From a checkpoint of a small multi-label image tagger: 40-pixel images, norm layernorm.
Rows from block 5, named by matrix and row number. Rows with one number belong to one attention dimension. Each number is 500 + 40 x the weight over the matrix's rms, rounded and kept within 0 to 999. All counts start at 0. Numbers have three digits each.
# q: attention query, key and value (stacked) (model.blocks.5.attn.qkv.weight, 768x256, the q third), inputs 0-127
# k: attention query, key and value (stacked) (model.blocks.5.attn.qkv.weight, 768x256, the k third), inputs 0-127
q.55:497550592502551492486510514491434546542457455448496563501459462526484543479466469493502517515497534516536474570445456511532549447385467449460498505573484446497513485531469503500493456476496491523510517477507511534438554572481442544523461475497542519475475512429439508441507524419532491556524523516527509499508495434559400504463470418479496484470456405442497531518515526507530452492468
q.56:553496570552522458534450465524463478578595512480515477539497523453456460522446499511536607461427528474455520472481493464502515473514484514582456455471503496493508469453522524485520529556478477520516484499464495539498493505498483478483450469496546440543524468526482476401485560532548536543507521452595411476464509545526508596452497524514446537477479427510520471563416465516539486536471
q.57:522468459512555586486482506564516535482538531468536499497544503512573490471487521541535497516502573588528551552569513477469487453451498527470512421560510503509503569536554508470473491468522500529512569548584486499448552511469482459503484470504476527460521518497524477494472523518549457550546532488445469557524506545512454620508487521431495481437435438505479529524566427494498476539404
q.58:559526457496482537482555550558577382532571424508565520537473473518563557519425494537514459544500463514473415545476487499503522514441597473478494582475452544515473493510590481458505500474519439491502532613495537509536516503475510429518525546507428549555528460503474527512504420508478545460524462521381448523467551492472494466428396459451500526550490535481496525532457605498504501507523
q.59:500473502517489472533488478504485470495533491543506483546472478549555540549406479531559577553445563547519489504473591477453457495624524500506498412456506458494449549488526509516526503455512470500522495387453542458465512440483462482494500522508444482495478548550530520487508461553509455535451439448502566505533467557437462517539450527521465438516551471485450524495528510532520492551527
q.60:466484504494460468471556544545490474480531515477466484447552533498537468463538517510435514490439545439499491458443562447453552555534517486478445488513517547498457542510429473485467510499511493507492438485513502470489445469479503476461485521409501535516515516508516571613469537498504525578473506467499509477522490493489490550535529495583457502456534438460528492527497423589477529521506
q.61:481438496563524513539533512483456498503472487476533578525479464480476545536467491499528520534530642534446529561525539522454486500485553493572507416464529464482544481548521517442527528456463544555503504530518597466504522567481448500513447489487473470494489453492499526483529549483458469498527496478536475519555491511510508549452490514473444467477484509475514457531563468530525477496510
q.62:421505555530512434486449523493476465467531541455526517538425544475468411487485486460553491492530480592471530516525422526538554534492439466507453470480515459530553420397416494442414553556488464578513490527488532481476473528501475492508415507556495499505501517506564469546486499437518545603443498471614523484452432552483567485464527504568556473467489430508470480496444553476471498495536
q.63:503585534484542544507578520481463513503495449485480452514495511518518473460467442493481449478554509559520419436480465476533485506542517553500482475499461450474499525503429547528518590501477505504608555503490471527507533528508478519569449479450512484492549453480511483467505520513527508498544589465529529487504495448484437508461459510459498560488517535446521448559429527525460548495541
q.64:456483545496466516491464484521508509543479547565509475482510515524514476454464503518554438494529467452519482514508456545470505559539480503433473559517433478518443506446552484515481545487555530564461481541551446472488528517498520412474551502475519529557450467553497541554450464465479450565360525504481476449476550510501490487422459586485502571478524556519491459416561509406425459532445
q.65:549498489564463494487465513520600490500472528551484485568512507498519521551463486498543485509585496540488501601523460460421503517542471489494507512515515539452567532496505498483496528446520443471487539497450486557525497457490506460466492481504515476484531460534457513443481505572539489555573463459512541489481495540446455531536480496470508442453545560464480527496506533545413517502485
q.66:451555546446399489504508454512482460546533505475470456524513495594461518480474543485477498476514494511563512527497525512452557440480584557506512501465535509441499529473495546522511478502516515578447482486489506581439527531524533494494458435479504554555491504527485497421562552477510488542544530498504454480526489519450516551502463491457525424508510512469467492465475507452538486490486
q.67:451419500447562429450529522520505428492571510555459476441479453476552514548495505484458483473553556440459498471525535491482489602482511470478547501545518457462427495484528529497581537478477498488537537517562505460489348561518528578548478580533493486520530536506527495560524435458485462471534526526583496524404532531527445420507516464530524508473479471468548517443531490501485469478529
q.68:460476469506446510489479485508414504505569513421493541544449459525461560578513549496473459474509449494492491475503542458572525504552476537496549559434513481529406519486565507485563470476564481486508495536517487477492524472484444533498455533475476526527548493491537485498551484476514482582538501473502517481508536574459528493433491470414516468519505427478505505454480449491564501530457
q.69:483506554520497457467457571538523471479469465537477475468517468513437508455509485507481491526523465496482510506483516460574439524527468456504505508452485400492530506531407512523524495476483474504538502478501491439438510568461536499449510488570474483484512523531495534565510487518482507488415497566525574568504540493534541421458544514513480491521537419507537520443484514564540508452531
q.70:516472481563497586442513458547510493542492491493542570508571517471553451527578484485420534488532548463554449548460510480518515552456513533459557487450466451548453446497508568493526477427473485525464510448500445487478528515401515457573510401516516509456505501489493498409517539530520497453427509511455448484443531471578514500461473587503419510510494495569446513524478470467575550431406
q.71:509574517605463518528465430474515524502523549509455461480449488472513507483483500486541476529542480538493470525531504533499513480471497503507479510539479564435457485474515481489504446561414474510490468475549510539534627513431528425560453528497489480451555520436462475474448486370480559557478456457446530472586462556557521486460493493515416485497461541507536573423490524527575522499520
q.72:476577457416421522445497456455498498473463568508489517521506496460509519478453412518451481525521460538535558624465536451444443514484518475529546474531492481477529506492556492516492489425503487560528490541527525516464441519491556509461433556506475527445432526534486516452472493513538471566556502458542397482433476506582457541540487424475486452447459496529531565492538500502503607556545
q.73:575568508450499491441447457548504480476517509510542500513488452533522546443464438497438513518488438560498551510462558522546525588461461477514522507459456435515514552477471463481446552517489508582494557504529476497495459473428613491501532516507502523441471558527454509490505550453530513541544521518510465502474508462441598495508546482437495529489545502476344475524544456423500528529536
q.74:460401518586527471493506519503509523492559422436566522540458494427531439517561560471490534466468576490546540433423596530491549502531475556476575463486535618454502470534473508535500442470550429493566431447551507465477451479448434481474543462505540568536523519467520455456456490524510511535446487476426541540508557578470507468443506440496475532500430494506463513505441475532472522495470
q.75:443520520464508482499547524466516504528472526477526587491560428533513507526456521594462574501476527453543471478453485528483523433567536552552506498453563512527408453522456551550478501487480522461489475579459525518501497519539546589525485553537465574425493530417491444483488515503529578479446561535530535488525468490478448432500489464490423566502445444496492509478483482454466549443465
q.76:558500532495478462588479484526537605459528512481505488521516505520512552454534568512449496508438504438511509550489495524442457482561502475460495535416459523472538539505465512507502451485431505501479450469442512529500468557485468459507534537527535557539497450509495546522481537497432513506469510471562544532463528561433477494458500467507499514554517465519490537501463529521490479520473
q.77:547509429478500490485503532557487494527550523463496473486482453478466472476514498493554531490544422535482470455560438471487547552491540497483472502513550481539470435435512477474479501479503475453503489590511513525444444499529509446512495546532459424465520467539502521563501403556487435471516482495547555525457469476508522539554572609495522454452549494491542622472588486553441492502510
q.78:517551512472505490504474447413575503468466442528468523525528533502538557521546491560484504479465519475449533475500511501445521438546489570487565467454474487532408514574491464546470512528474447504454476447518461524543527457484497438462505494450517542550524435528561476482520522520479422519422515520433549449558480498494472478509485525493465580516388520544527569434513513509478528483466
q.79:441511459473504514416546489479475450575433416591524416446456519520479507469562387491517482454548490550478431344439486479496525468469518413478527509543493385545528471482503500466506486543554510467468511602506425444485492458458545560447470392481511589505556540563465463489592572471573503491542509535434485493499576452439518451490535478567512460492428545515432415530531460501549521567554
k.55:531484478493442507486446486422485494474506463539516455442506570525560459468503523477435484470502461526462517460495494480472445519480493541479435538530464448532533503480471423493504576495503514483492546558532459478537471538510448531525565457514516532464502494431521505439491498542508599535513556513481437495497522501409515498487419589465504474563455472506586573496502495527595498563502
k.56:456506506525461543474488499494597477471473485456522490466539500482482491498547531533440476472528552546519556494484479557483537474493496526518431471437457449584480467526509471498524491475478435495570511468505455538524370492512535491479516522527481495487523548499470493479470480501495489439495530475485556531497457520456513471542564550495475535533513548554469444482454441504455523443499
k.57:583477452480437531488515507433434535522494489478490486518502523511432557421517498488485474455497465480512523537436486542522460492513508488479498561445494454529411546414446493509450511516456569522514616471463530483523484503543488467482460468523532450516457561521517491473509525520529510491503520462468592521483496475509525570478454526414433465498464504471484492516514521525543482524377
k.58:511472597558563477541444467530448552571508555526503437492537471472507530420543478464472556505460509460474479480576484485500411536535519505530451494542477567477514571533531531502484434451494566490458462547565475483456516442464480477531530561534428424533476516505453498481456551526433525507541508462480496473491470542526455464532452526575527508420461495562447559439489494498491462532472
k.59:540551527485502470480470517476514497514505476538585543603486472474531541532474504477568419549547505385481498541433500491531446482463457465599469518496510519565497409443498466489507495506498482561483596557520526500499506505490510471490487536553486505432448507553428445466482488499514391411524526590493551542584423541479543488488553481498494549494545462436483481537505457502458461487489
k.60:530565521461524466421503513424506506475557540507487497518532516502437528524573481443546467443453491427498437469530491545475577503488457552526490476436511525568549529482532500468512516499526468464513481477516466509496434504499497467480468503540523526537443442507515492454526453549496474515541443444509488539485482495499466487465516540529489461562470493483479537547481553491421475466568
k.61:475483508496510568527538538500487482462514476519450468476546522510479559477544499523484469494470469535482574478421423483488467512489500508508472513524475500561502441501526532513509439480502571508463515490518509555516540487523514506516479494501529460547541530509486542480482440541559506480496477494566490501453433515525537513481483504423417478504450447511530550491438470452554446514450
k.62:476461494487454514428530412498535512429472441459466555502491541467482492571461538472460514462519493515494503562514507573448570558514521521524489420587533455573458466569533476477530501544587486499533481429527518508510546423500541518491558471509552460502500535474514556490513552477439478517449522472492444539588500490557461416466464542404554581496495535524578434448527519510476511483528
k.63:424506497516435495540475462473448497497519474500529471425473529477542453489449541495477533504485515501481485470530438531492534503439550538491550524546496428568414536487493447515511532498496442485528536552523590515433490492460488506546547489500472447503517463511435512462511546580463504536505473452558503480489548502500483480478470536533517477478446431498538562456460475511466520575532
k.64:455537504571446478519512479609560505544523470511527478516470463466529500492437483442476513488439507492424550502539510513474474527539506428493499489565533455486494475607433532470464423472494487486541492569540556518511474485474522496450496490474520485560463481498480450501500471476514545508455503524567515496467507493506523505514570544518509456542534546474439492478603475549489509536513
k.65:500473520515437458484472461456482568502461494487475507446539526520471533497512475493489546530485522443527492522520484579530458503437511495471471513544493444475519526530584556481514476493546552438484446500452486500530467407495508473548453455524470491464474547501539493549469558503448498456481461488523486549446470513438496487460473481513501513411541479487522512439477546490478475565482
k.66:516493546491494496527552515491453519510462576493481493458434507484491538550527554476496537514454531468507562525485464584524471470463528487519598522496531521571533496579560507514489531445566554470449482506538508432436562482465470465442431516479549552488469504562474490495587490459498546504541527568491455470450478473485500474449439512453508485488481554554534491460536459488471429530468
k.67:502587476425487517482515489537569482480473485560472511510491483577491467500596450549534489513551428497508508493549507418485508480486429451455537417496456543396510520500495527540558494508430446499558473438506450507501448474541563506531505501516560539478477431524443548486555476476516517507473471468530510539486484525507524514484529469489612491534536558502476493533468536546496493483458
k.68:459512491514550549501518431562512536502517486533431541584470459516571477475596514538513456531485492547582526454428447481487512445475507474494476510507497473499499504481476471534453487401437509562491536468514487529460500501501474542509463486472490462485435455483445444522540522516488511476469567513424510493508512491461490437523491571533475502530530534507504546572472524504510514539532
k.69:498499533522435501500499500582523491466483459583515490509490481499483473450511488495532514528474524500497520418538521469499521511534479454451541537496518529422477478502548477486524542466465500563537510429466473499479531479479547478512446516495487495468512488456573487442547505508512467516518506460511549493473529513533467513489500421506523519514551529448503537497433523535533549520497
k.70:530509530501536565529560551450499515471457511547522407542454507444482487564451528458447502517459502471437461487450457466510494432457563488474480481482514534535482469416529502480549463468506481504506507522497556492507526513459478517471515513383515509588608577500506507524439465545513482535425571410512573498503510489502538488552471534564485414506476508481515523525508495533518471466504
k.71:471423519487480461570446521472489447486532476435418480457535487526394483540499551479535516467539505459525508461426494471516517440524530542491516524523506572492516548532469471522565542547544567464511387514445559499511534466437514522477455491501440528504457507498495473498492506518494510458513496510526537480506451522480558489425504460554566490483477583516571476501490441423505496515553
k.72:499463443471476463503453436515571548500505492524511484537517547426483570481488469553484462487476489452538497528462472545475487416451497516522538533525506449467515473481510474537487444531502467488478498552513523447478466483523497473400445437587492565529504485446520460454544448477415551432529506550446475512458546523523509451579527468441500563431503507518465502463471548528484475517432
k.73:391446498533534426544506521531456547542436457514561533530477542470503505509463476500538477481504501511558572413488551482526534444496532502501569507448513473508425572426494533499489498483458442611514483543521467504542489461518564464442503470513507528480534478560471575422450552494480538467443482505503546545487589481532457511534505583469540504513491532488451530454460533477464484482507
k.74:475543461424488542435532495503469462460590486491470491550456454529503493569475453580434513555506465558472494461489477558511484507468473502559502504479464526485517492492488421501494522434592511498492537462449552469474485538555535559518427522503474463494526428448502489569507484518505502560516409402477547557530482459481488470554457438508459495511479497493468522507451529516534481528492
k.75:509608455423582565475504559558524478484493495478505499549530477538459537532467552559602559457502542505513487496467455475479538538433516516525439417482480480446472441535485463531535572494493461497564528458514397451551551542483446479481517562451550497560505499510440576486490465508587446493600539479498516502533457512508491437495526467465506536537485470462575449516472411544491492478506
k.76:489558493460411537513520492500508467539492453502490577474481540537483492425471504528506474581415538452490489495524516528473482504515550504515486534520523559541605533495553508501389494392459585499513518439517463503489513539556433509547494459552544467513480530458518498486544456565523509589538464431555505549447497572519437587467458518506431526444578469564446487510463470523493426544474
k.77:528490471537462439469420481481494526516538430579490579479511494460492466532553399529550479423496410547583458487469550428468506490495467412431494547543430463492526496407506590427510497539515588535465432444415460457457502503493511565540583494529503493502561505549467525507501536442484518426470461459460496517534520464484541448489565543519604513485553528498424519515505545563522638491482
k.78:430562508505481505521521468568572492469481501510464556502490557539552450440498551516458518500500480488540459512399515523482509482501478499534526480552551518501461572508492457525523461492470564491501541493510518561478429513535441487495563484504521445523452470448455487538518528503527546475565473414477452516523530452453521517521529480527466454480542539466496489456466510532498462386557
k.79:559606519610572419549471567479507464541529457492501464520432459471609610465539524458408493498585519571474475530488468519501503516521481513496520435535490548411480523465477454545525572438497419512454500611623581443489535502556439481503430424479464442498514469537508477544520488410485486404444561572539494441455515454517498503510479556463505509537399529483583580504558544484515430464554